Weights of a small image denoising autoencoder.
Model: 48-pixel images, encoder activation leaky_relu, decoder norm groupnorm, decoder activation gelu.
Training: ademamix at rate 0.0019, 10700 steps, batches of 128.
Data: trained on simulated telescope pictures of galaxies, 195000 training examples, 7.0 epochs.
Rows from block 7 of the encoder of a small image denoising autoencoder, named by matrix and row number. Rows with one number belong to one channel. Each number is 500 + 40 x the weight over its row's rms, rounded and kept within 0 to 999. All counts start at 0. Numbers have three digits each.
After each channel's rows are labels from the 100 images, of 14976, where the channel reaches its highest value: "strongest on" is what is common among them. Only what is clearly more common there than usual is listed. The data: simulated telescope pictures of galaxies. In brackets: how many of the 100.
# convs0: first 3x3 conv (encoder.blocks.7.convs.0.weight, 192x192x3x3, each kernel summed), inputs 0-191
# convs1: second 3x3 conv (encoder.blocks.7.convs.1.weight, 192x192x3x3, transposed, each kernel summed), outputs 0-191

convs0.30:534494499500461500500497495529500483499490490472605475501502543543541551501209531510499505501495410495522482441506500626378444500500452500484496488481498496526396500525500442500500480510500501500500500492523481509476498482498505519500499461486477502499484500499521501500585500500500485485515492493504508470501502293510558496504502497520456504420496480500500501510500509502499512516481500496463538459506500501579444492475436500499502500501616492504497492500500487477500500465525521515500498464501488479503489498494508501495430492502422501522492504491501501500496477500602490497
convs1.30:491558518500462500508461500478475540519515524543476564366496558537485558499437503508544498496501411501510500446515504487538538502487451499567416503500498501506543513490501504508375444486499495480493498399487497479501453299479488494540502502501495486506526500491549465501504517488488495491508529499540558421527492452500467460465512473495514505455501539562492500494498539500501509445500498503493446508518499492519515507578558495502556506553524515534508426503498500630440495493513501495501501467499500498511528298562499492498518501498516496509504508490501484496497367487482480497
strongest on: tilted (44); barred spiral (32); ring galaxy (30)

convs0.85:484541652500497501500525488541506453554500507611499559562646500500380525499496500395587532501529489511477484501505500500502498500500467500461495489500508500620502500580506490500501431506500526505500500600463524477499501490500477594538500487507472541506499504498724494500515501500500509491479495502473630496502519498564500512479559516543547493498502401500503499500569392500515463490501504486500534484495500504458440502471436499499505502497505500511500500517500496513458500508469472513500500512464500494498488516517494500499506501501502495498411491504500532463489454500507491495
convs1.85:493546491498501463494496492478500495524500525569473468500512524477613508494509503504424500495447497512497478492477430471371507472473500500515505493513524509504410489500499595462503555388480482499483501495629505494501501526518577487516500483504503487448501496500646626484497500405428494540488499485570550505462485489497489492494502455496503507494500517488498583476486502521470467504500500500500559494528488497508495501465506500500572463500501412444513251488500500495497485499512501503500500562495548432502542501445507512485541498500503491521495504500493531516513492459489512517
strongest on: flattened elliptical (75)

convs0.4:477506525500492500504501507536500488502503544478536538537493493502608513501497500512479523474504535547499502494505502501530497500500470500487722483529511500482513501483501504500504502503500503497500499527518503501498526511501511554472518494469550519505515504489572508500505500501500470520608517511651514521519525502512500490521492506531601557512489501501489520501557493497536492533500500506514445500499500502504506505522515494509500504548506511484518602500503519489511500553586517513500502418509507476536434583438497534491536621505542712505470479500501504524497518500505459676
convs1.4:481367492504492500503502498522496629451523466397511495502505515500530501506478459529582496474502497486499535550493496502484486504504492497325566393502488501527498508498496442501500503565504447495505507485505504510469502502497409500431501500479490498561494504506360550506501496504505499446520512504600321441500498494478508395538496517465491506499501554507497535504485535508406530504502497546503510501481505528498479516504499497503438505506502435446500527505511514475520502497525378498506504537498499597508517501510488503505492527502535551498522503499502489495547470505502507401
strongest on: irregular (85)

convs0.14:468445519500508501500506492501456548463500461497533558480531485500417519473563500462489462460513551506502469525501500500547523500500508500450481564500584500375490500502504497500485483512500545498502501537416499523491493516470560494462479501470499483542507493528526486500499497500500493605500510503318456495506452493613494441546447624412499476543496402500455499500509525476575447503478462492500503499499500473503511507528532500497558500499495523542496494500500557524511499479531513505500500464506509467513502492463474479500257566510495520496510498500487512497598487500497495474
convs1.14:493632575497473503503505503486500483494499518456493481495451498492466501498512492513379499496499492493502503557505502501506529501502501504557495442500504494473555501560505447499505493518508474493505495500614501513522497506486494439441502422510428555522474500500492538484498500508506505537497496501622299503488493515489503510538497757495518529497502479502505528500501543487552418499488500519472582486502501430556549483501511488496512500483498420555535574501483487513518498502502528487501497522497505514495548509510504502499442538508512506517488496500505555504562532500497524579
strongest on: edge-on disc (79); bright star with spikes (64)

convs0.23:501531471500606499500505511532500463406500506562497494540397453500502323500499497515445511442500490494601458574498500500500547500500514500592505480500556499292508500419500512500493516533500502500500500498511500501496497525496504501499507512495514483471516500494501571500499500500500463467502506502500503505502506623433500494527496458508481481503496497500500502500501536503510486511498496501497495477462500498481494517513507500497522500499470495572489522500500498483582500499504771465500500487533500556482491504530496499584541506499499503500500480498500500511468508500500482512
convs1.23:500433497499500516516498518471481493464504534459499490534495479505514515492509505493447553657526502501501591493492508512499512519526470507487508442505455498501502525448499499532479537604518530499518500501479538500493501509498483463506491496500500528501500500492443506504503498532537513512507515521652418490496533497518505513523520537533503521500501452523772533544498618498520613498417477607499480520499537494464524495497502483499526535495502499475504520527493508524416505499527354497503500503507490443500495503582498514491515528523532505503495517547504511524525508515523502499
strongest on: bright star with spikes (100)

convs0.27:495427511501477552512523528491501528496501524376501447525493498459470512514500500540461494454525513515493485587504507521495489500500512500546535463500477506473503501469488495500517486516500489508500501496525511499490489528467523617433531511463480511560500552484518520502542500518524513557524535525540569502496472489479500490506525272466514615563586542503516506477534524496573505466539500518473535510495500497505541481492522504523496504527556499539552495514504555499490500583503496503500505462503511522524723562446501485471498587516552519525499497500516539486580584500484485504
convs1.27:557462484519514484501529528522499509506503533499525528534486577501613501496493506508488497409501500509500469474509504501493518506505503496497568527502494499539455505525494440505501501590503517499501503498455499501497515500517555495550499473499480494509488502493539498502503498503503500537517507497470510509470500489635504445533498478545507610481500488500501666506501463484495518595503500525529403521513502458507526482500527496497515502499503587438499448505485528501494510556548614501536501401504500472497358497451503498499509585501495641517499503500504357498470604503501405476
strongest on: irregular (61); many stars (61); barred spiral (26)

convs0.18:514443489500498500500492455480500507512500502497443553491386516500418504500502500639527503501500490495553530498755500500498515500500477500549436495500488500514489500542500490500504518500500494500512500503485498500495499501512491516410497538504488503498503500505473558500498500500500198448491483497495495503503498529496510538509466522504507498492509534526501456500454514540486451520500500470501505508590500475513485494496516500495483500477494542418499512500500524506489500473501505475500500481496500567480499559514493500502502490499499488446503414500500522507538500500415468495
convs1.18:427498500500487501502502502497498452495500550494457489513468505577514522414512500479483722500493498532510548494416504495488511502498498501536482529500392500499467518466489494504484532530503487495502502501493479500468516506489515501497480487499503498501491501487489511544530500500489521498473502471489485356494526502486502459455437429450492500501483511441505499500499467465488558419500501514498533546590500503557506542490534499440508500488504501532502456503500606496380501495496515463502500430501502468496486500483574481466483511500511500503505338499491506662506508491637470497
strongest on: ring galaxy (33); barred spiral (26)

convs0.175:510466479500478497500472482513453535413498451519483533382539506500576500650439500472508480420481512406505534531465500501431503500500498500478490539500499500500515500548500529500442492509500491475500526437523479501472483519522502382619489492505500502465504499530437457500502498500496482531440484512471737443457549509441500496457519517489518417384489501500462519500508534509464501460498492495505520487487500502512597515500477494517455500464501455505507450500497490480443500492497477503501500531476500525528493474543503500469427490499494522500514418475481453544511477500500503398
convs1.175:514648525500493568509502487469500452535502487425461486514480512500488516502505495480524500475496510494500490462514507502458502500500499500495392522505543500621504502513502603501487506465507479481507501500596487508497461506503497478478508500505554515483451500495499519500499500500497500457484531505531504461499502499445507548421475369423507494525506567514471493501499471534473520302493500513495429503506500514496489530502510497505515506485551472486504498469506510492499452511511533492508502643498512451496619499451533500491324492501486429501536392471500499508492438497500526481
strongest on: many stars (66); merging pair (31); ring galaxy (27)

convs0.177:495483519501487500496445501493491507444490452323499506403430496500499506502467500500420446500493492493484494363490491502395518500500497500506477492436489504469487500419501485480490499475500499500500510440483446486498500415500425509536493499520438481467511480470273479492504500500500465440500459490485448496500496456498500495501478495489497407485397469500500498500500503498513499470426495501532477503487500489501505504438417482493471494483499498489495479476500497484408500493496499531500500487462494439483456500497484476500477506500419500451512459500500484498330448500500515500
convs1.177:500500507502488500500507496558499494501507502528492500562481500500495504495462500490520500500500500500500494510500500499498515500501498482499500476500501512494499505404500575500508499501498514478502499499522500501503500500501504505644498561500555515500549500500501633500500500507519503500499500500478504430500499499519542501454501459457500500500500496508500500500498500502500484356514500430523500500446504582500497539498500496503506500543500510840500494500513500499472500500499621643507500622500500462504500501498502497500514500500500499500500500496500464497476414503500502500
strongest on: flattened elliptical (35); round elliptical (29)

convs0.43:474498501500445500500558502523500502393500470483480500520504547500501500503497500502511504498558500546490491487502500494500497509544486493498500470538503508504457500500500526500502493506500506500500511415517500500409359500512494455546470504502458522500513500500484357500569500500500464591500501500467398480373528464508562503429491509487496494501519493507500485500437501500522400500560500500518272446501500511498499500467389467501525500456501496477493496480500500429500500499502516500500500454464500500499305511500520500461484479500495500500498492500557477465511427500500519484
convs1.43:540502472500500500500505500521500499303500510500372500514422498500500500497510500495508517581500475500499499524501500500500503500500502500512500481500500500368500500465500501500511493476500508500500498500537500500502500500472502501573500502500500550500500494499487500500505500500500503500497498500496431460504499500494502500486519501492500500500500497500510463500494552485500499489500500476499500499498500505492503508500298500500500500500499456839500510500500500442500500500499589500500500515500500501505644500494522500500503500500500495500501498500500500499499472500500509504
strongest on: bright star with spikes (92)

convs0.81:532571485500499498500543510544497512547500464492469618505485483502444520587501500471487486450500497485501524505496500500552526500500484500561503508503509500339567500513501519500501460505500499496501500503502490505529496507529516421474509519484508533518570478489521475500501499500500481557518500550522714512500519486516500498480476667399595517511574485501472508500502511487505477608500494497497522471496500480484503499503515499529513500503501486466499559500500539463510500542516537522500501453502513318515390493450520502479456552500496561498459512487531506482471506500499549458
convs1.81:500532504477498494501499498507499504477500503346496474485492494500562504501500469521497500499503498518480507557503500500496500501497493511485468488500502500534517513547502535500466539517490463491502496524559507493499500500503492486559502493507569491502484498497389632500502498500501498478466520499619526442511493503423500480420499560500517498501508541503496518500499515490456533491499499511495519497495501505509484554495500500506506501535500415515506483501501493508511475502482454497497498574500501424491694498493504505500202510501526514513502487500499495506581439491504583461
strongest on: merging pair (51); edge-on disc (37)

convs0.10:444456382500467500500481491496500532522505515444515456433554488502493478504494500471519505498502516477528520486500500500474501500500503500463511586481450493446468500479500488500488555464500444500500500455498502508450490557498377476586407422474485459508470516494345477500497500500500491432450487496510488452499550513367500453535579518377450427479396511500491435500461511501589501490501500501438489564536500495497492541504435500480583501465491480514527440500511449487514501409442411487512499542485500475472456504471479517484524414498459437490522527500537481468509555500527495489
convs1.10:535612418500507511502538500443500453482511511516458452528457510501458485499503497626408500505500500501473434516516502500500569500500501500551496520502480500423502500505508527503500539524500504500504500500502499500503501500513564529350505491505491501565500501479556509501507500500500513526452497499530570515501496500576500505420436553500509491505500496502500517502507621483469403500502499503516501465505501450505391505500496500500543503480500500474508500500500500494475500525494533499506500547499503201504556500452500503499534526511522432502495485500505537500469429500500512500
strongest on: many-armed spiral (67); winding: anticlockwise outward (52); tilted (42)

convs0.96:522470473500528499503516609533500456365500489427497494501503697499534461492481500394509491523470534495495484555511500486459515500500243500431507541499467500550485500421500483500503577530500511500500500489507500498488499514498470514501502500495529491511501497496491614500500500500500448525496522509510435521522462567518500486459440584564465497503520424500500493500516497466515527509499500532490445531502500504543488499491443500497484500462505497599505513500500503393499500479494539484500513492499500502576511478489509501501463521502515521475520481500484494486514405500496491517
convs1.96:501477512500532516508500500472503500525502494403476368489567553491457462510409511377527498496502601497504472547491496497477397500501445498401481396498476500518452499585499502480501507527502489504535512498501509518503479624500425500455498501500487523509500500479550499498498500500494500495476578500473537478520517504598500550510514468496486499498503558559644501488501616529495575356500502513502468502515500505511536503453429501518505497450506480379512479499500514395499504507499495476534500505502498508511466555496500581499481484511501499484500503507493476497469559498474504490
strongest on: winding: clockwise outward (33); ring galaxy (26)

convs0.121:442474477500486500502376659576377543450470487519543522434499477500510542492499500503515538500505495447521557507501500500516507500505516500511499468500502500497496508595499501487448532506500477391500500492505497498499500471500494449511500478500517411499484500523341391500500423509500551511488500501513494462491500459355514489538460607447508500465501520500440501500502469385492482500460386580500525519522500481505508497500537471461469500473500391517506495536500498502490500496505473506500500549496500507500464507492455500473491487490411522527501502454509500503549486500500424495
convs1.121:509526505500465508566527544581498484560500493501582490654436498503503533539497499523482446440500498502456506502507525500504475501516502499671499486500515500460515529366499503508497538508513449500518504514495500505533505508500610557450602477500523491510500509485505508506499500505514471498500505503547501516559443505555503499502515507339492470525538522511529481505485476410499556257502499474499503483499501518487500495506461497608480504489500471465501493504500488504461501504502497495501500405504504497498504502439494530491502500501506483499493508500513531509488461510506528498
strongest on: many-armed spiral (65); winding: clockwise outward (43); winding: anticlockwise outward (36)

convs0.12:526498512500526500500687459509533503431501529494441505525509488498472504500595500517521508474505494525485360546524522500500498500500496500487500504549511493497540498525500475500533492487500569501500500509498541500500511520500518500487511490427492521500503502527610543500455500500500514570480504511451461523540502493561500508422509521493582499508552481500501497500481499508562437532501504470479605499504500533493498507517506500500508500542489631670363574500500522567573500507567615499500500486509501494497534603538446531512556494502509498500499502500500498507592502500474519498
convs1.12:497471506494511500495588500458500637493495516485546450507529541505534517500574504504427496570513528500508457459494498524498491500501474524494512637500485500505473497553452504502512492486501490507499492498537494499491481506466486492518504488500511531495501499535480508481500500501500512506505495496509466495485500566505500497520503564543490508500507499493660493498359560479465563613482498759500383499506500498442519501464505500500549500497472425606500498500501413553508505515497442502499498499490499535502531510467454541490499495506488502507502495555502502487532478503497519506
strongest on: bright star with spikes (98)

convs0.1:376422541500408509500516502499492527496499392460510454518467451504483489468500500473557505497499502483488542513503500502461526500500481500451496344499511499485495501492499357500496497507500478500500500344401496494471498488474488533517500499497501421420500584497411481500494491500500487420501515495474428488510509479497500523520490515500472512450453498500500492500483357473541533496497493497509403543476500486462399480478516497474405500429498490521485512512500488497501518454521475494509514479497485582472502444485384490467517570519426520499479498500498513485495510504503451476
convs1.1:508473470500509498501551500643497625416500455521487491682608526485504460499501501567625500505500470628507451516501501498500494501503500496522500392500501505505495501505499405501512517497503440500500511504518491500499504500503556509524502506491634511470501510509451643500493502502504502487500447529495513509528536529553504466422507470502499500498500477501508499503438464556535559500507499443499429459442502515442451373500480498501502500558499506547498468501500523552474503501491506511505500516528500605469518500514442500504493501498493499494490499500501498499523537506509494517
strongest on: many-armed spiral (58); winding: anticlockwise outward (36); star cluster (25)

convs0.185:488509490483482447500514512456499479514502505571508576523487496501468498511519507535494528422501510488507497502506500492501474500500504500503587502503505493514505500497495518500500484422500503498501502503532498508503497526514517487396507516489527529532688500498544523507503500500500500518519526489467552492498502496547502526453490426501495629537502500500500681501511519506503501552500499494517608494501501495487529508515495500504513500530508516511488579500500505476519494511532514526500503423513502390493578523394474495474758507502515523511494513500502530519425525500501474542
convs1.185:507428506513490496502486488490498515498495497623470623534479486500525521502507446541456494515501503513489495543494504502460511507503498511494523535500491538514429503547499510504488514531505483484511501410582501500495498499504476434459502446495483462542505500499436548501502500498502487488465584506612465491432496493457522423507477736502509479472512539501497637503519544493499517531503498519549607507518502516444550614501506511499495502498500417466531504506515504494512462582454435511498508522497496498536605500509501516492556566538516587511503504502502470488473489498511471468
strongest on: barred spiral (57); tilted (40); edge-on disc (37); winding: anticlockwise outward (31)

convs0.58:463411495500506500500491502612474574466500501519510533502540519500439480499542499508508564500514511530515549397492500497499500500538508500519436512572499471507505500505500547500502485528500554500500500497543492496457500499498461509486482497500496498500500499579526483500500500500500501490458488504480548462495547498534500502532500531518569507500481319500474501500485512501504536545478445575500456494534500554593515470477623500500503505320500496474501493511500481501489500500498506497500500489277502485502468500489497516497528499478626474499423473500563500499586502500500550505
convs1.58:498515474501515500503499501509499482500500702497493510508494504501519509497500500392518511500526495500507352548489506539500541500502498500489497475500503500499501530582500555502498510703501525498502500501499501508466500503500475500497501501500501499500500500349495504504511500502517491523503502501607484475501498500499500493495529485496500500500500272502498500500476581503492639396500499519496509520491500500618528515513503498500506500501500454532500509501498502489522500500500501501500500537511500544500446502502520512501501534512501500500498498497499502514468389500504501500
strongest on: many stars (75); tilted (44); barred spiral (30); ring galaxy (28)

convs0.97:568476307500451500486500509503499544450499466471493498501505499500500499500474500524524483500469491484503397500287500500494421500500532500500500496514500500500479500497500492500442492518500341500500500495436452500504472444500495494501500488500502404500500500492428500500500500500500509506499519500476427518500494510551500500501500658513500500495613470500495478500500552499626488487426482489501499498497500547500502500455498455500481500496500374496500530500422506506465500466500572501500500507489500498500487415576500500499478501500569500500499460500500498505536491500483526500
convs1.97:500501550500500500500497499500500493501500500426524501657500547423500501501485485473495481494500500524500335500316500500500529500477502500501481500500500500464500500442464500503500500501500435499500500500500500500500500505463501560500507499500500500511496500496500635500500500500502493500500500500553500500500500605426501500500534494463478500500502505500488459499446599497500521501500500495420501543402500500498500500500518500500500500500500472500500502500500497500499500500500429540500500556495496593500501500300578515500500692500500494500500449499469500491516500432484504500
strongest on: tilted (49); many-armed spiral (38); winding: clockwise outward (37); ring galaxy (30)

convs0.66:469500496500485500500323507570466585499500487536520522495621502500433525534516500485571493461500511493484470493563500500499507500500490471468493500500499498489468500495500492500504493497500509500500500500479500500539425500494434477495500417466493486500500500509465414511526500526543553497499488500489477509500500494505500533467499547498470494498500471500500498500513522489564511500472500577499495489499554521518487499500481500495581500445503500377500505574500499493491500500498219529500500529424483538501461500525386500487472500499492500414432479500594519499501462500493566539
convs1.66:500504627500499505502499500515502500492500560500451501526473518501554515500499491520518476526500464660492473501500500502500472500500502500519474546548500500477501507458500519497500471497500520499502500499502474501518500499501508523486608487500545497500499500508506585435501500501499504499504499500504482480502493597501473497489497511371501484561500505500499492500390483564519498461500500383500502500524472501455482500498486500549509498521500449528501500500500562512500500501448685527500467498500501596500509500391597484487524712578474495533504498501501395506511492501505512502
strongest on: many-armed spiral (93); winding: clockwise outward (51); winding: anticlockwise outward (45)

convs0.108:511551500500469500501341500500375501537476499364476500498500500500500561500434500538500540478500500443500500497661500500477500503500505500501490500503500524500500505500500500500446498500500500384500505410474499471410425500498516507500436425517500334487500472500453474500500445500500500432500492479502500427410500526344503500500500518500500500500486500500478500500480500455500512500473438500500500500500500500500500500490500438484500500491529404500500429500500500500500500466500395500500500494465500500500500500498500500457376500500505500500500470390500500500500500500502500500
convs1.108:500501521500500500500500500500499500500500500500500500501497588500500503500515491500420500500500500500500501500500500500500508500500500500500390500500500500248500500223500500502500500500500500345500500500500500500500500500500500601500500495500500500500499500499500500500512500500500500500500500500500500384500500500510500500500500392283500500500500500500494500500501500500500475500500500500500500500498500500439500500500500500500516500500500497502500500500500610500378500500500501500500500500500500520500501500497502500500500527500500500500506500492500500500500478501500500500
strongest on: winding: anticlockwise outward (45); many-armed spiral (44); tilted (42)

convs0.116:490437537510493500474485507457482492432500449529500510456481501500453501501497500429419455482500516443475500449493497495463505500494477500482457498476508501480384500394509438500488478507500509500501575431471490494479499451500491460533481498488467505420502501496293436491501500500500494516494429589383348481435481481535500489529508486458482474453480498500501481500488507504495507413474500505526502507496500503507509493560498500502500500492497501476488484500501500480461502516468495465581500474466477462517358470520448507485493515501388491498484489500456443451384425496487485466
convs1.116:500507361500500500502493486562497478426500540551498498509485498500551448500473500490551487476500496500499496522468503501500517501499470498502501460500508500395506504405500533499500521526501531488503498499500494518501501517491584508691498555500604523498517500506397490499500500500501479488510490532496548499500499528490500483481528418462502486501500501509493448500488468534502531345500501433504515485448500535467484499529485499500500499513498511743492500500502461480476500503498588573500490644500499522534503500528501500499505445500501542500510462493496500489444462500495508500
strongest on: star cluster (36)

convs0.21:512496515500476500495495567509500477543500510521539502494505500500534567567496500512499381498501523516171501492489509531506500508500499493473500504550512500427517500503500516500515505510500485500502500549501516491537500477470495480509537517503535523500502499488548501500528500500500714537498523500498509516497443426494505513498502494515491501504526502503500492500503497480496502547500500475500528518500500530516523502497510500597501500494501545512540507500500500487642500505503498551500500504503503479528533500497500516500497487511532500501462446500498503502443502500334521498
convs1.21:470504505501494499498495705500507494543496484472560504487500486471516592646499498506488288513485502505240500491496504499498500498483504499500500532498503503464495490500459499497527508488500387504497498486500492499562463481550514480496587518503498488503500500500501511478500501483490655492516504500524485499497437473498492504423496499499496471507502518488499499474503489498500501501500521498499502502508492500466527501500484503545483482499495500510498483493498499498590498489496505509491500482434502496501499484515504508467488514463500499500504439502496491482493483487388507501
strongest on: barred spiral (42); tilted (41); ring galaxy (29)

convs0.161:497504352500543500500500500506500529493500496502496495487483476500499445500501500495516500442500500519535503501487500461500502500498500478483500475500503498500500500513500497500500503480500565500500500500502480500553500504500457481499500507454522500500500499115501499500499500500500496437502640500499505506500499500500500444499370560515502500500500499500500478500498502499501518500500500499500500490508500566503483500500462500500620500496500500433497508500500500509499500498476524509500498505401500517493485500578500500500555452416500502500500504500481500500499437500464500500
convs1.161:500500504500516500500501500505500497472500515503525500598524500500500410500578500448505500488500500501485438568499487500500496500500500498499500336500500500467499501499500500514500516501500494495502501440500500500563500501499501500492500497500505500579500500299490500503580500500501533500500531517499500500500358500501503499494492496444502500500500375500494500505580502495485611445500500468500500559670500467496498500673499500500529500500500497503500536500500567461497500500500497500500500513500508501500500485484678485513474571500500500500529495500502448500499487503533500500
strongest on: winding: clockwise outward (44); many-armed spiral (42)

convs0.90:515455475500408512557525456569479494477499532459497485538480500499538493504479500507503457513447497495513432513481500500490474496500438500506496437503462500505473500439500511500475473431500508500501500371448469424471470473503546461465484500505430471459502500514397433500490462500500445457502477406622381521473505417499481479440494482533477431498510543500500490498456433490479451499443500513502505470412500460466427487460493485501419498544483370518500389500502500472525500507481493508500498531494411523500487452397451517495517485633446527516465499471469492491507492500492480485
convs1.90:650518540500467500500492503609499511550500573505480483513662479499496475500504498551671501538504449502510486509509500502485502500500495500525513501490504500486510501489500427501501500477500453498501503501494498493380504500491519479430495498497496507496554496588570555500498500500500491496506465462503505503512543500462499437448511497431500452506531568502483474499500495520500408426499500469488503358644500493513456501472448501498502499510498487636497543500500435513476500501482516498497500505500500518476614566502499525483478500499518484499499492499500491482511390500505509467
strongest on: many-armed spiral (66); winding: clockwise outward (42); winding: anticlockwise outward (39)

convs0.133:497523511496485503500497501508500500504460502538507505482499313576498555507442499501487491505565374505498501536501500597644506500500816500499534500497523493499518500497501494500453495501499505500500499493501507525512491353498487503489497496497499490501464498500508504500553500500500507497526488500498505462505507434488485508502522501502507498509491532500500497502466505503506501474498500500510550476499500523500510517557572499519496552494496507508416521500480485679500500510505494522500513511497500504481508477503501479510518497500501503528505497500511511504502481500508515529
convs1.133:499481503500493503496451500459487501502497500484509494486503391535475548497322496521494495496501267499498506498498506525572502502503721512502508499505539500501466499496500497527471495507496493497469492484497530500499496321510500504495500498499500506502500500500495426501507496503502501496510508505507457443499514401491464503502503496503498500541496531496498509541496488490499510514503490509505514483505506501492498493560564499499496504523490510471495496503527484739505495496510504517492500494494500509498499430508499455503508476510516509505499496493501525494475512500511494496
strongest on: barred spiral (42); tilted (41); winding: clockwise outward (31); ring galaxy (30)

convs0.153:398563550500416498500511499594429516522498469547492533461502411500473510507490500409494516479499515478499432487501500527500460500503473500554519529454533531523498500580497531519479472484500479457500499474485499500471491476459591562539531517493531524477509500502568503504500451500500493436615526486495465490501503442449500502472503484493455540481469556500434495500507231488501533523482498519507529582456500497494527501499520458507517500519522462492469494500500496480497500459509489533503509467504500547469520494499490498476551594539455637503428498487499542506452529500504505568
convs1.153:502677494499510499501470502514497622466500454499510514495480587472526517504506500614556498507468490505502578581497503502498516501500518496498473471500540507474513505503493519506505488536501433498507505514520510489456493499496527495546502513476617472482516500544544511501496506501505552505481424500442495506528504523502502506507454476500472485497508533502501503480463467570496589520467498509419574522461500504426487527515498511505515503499501421434424473503496497529518501482389334505462500563488475680468626499531471501524527507500480501493498500500492477497466448502500523508
strongest on: edge-on disc (34)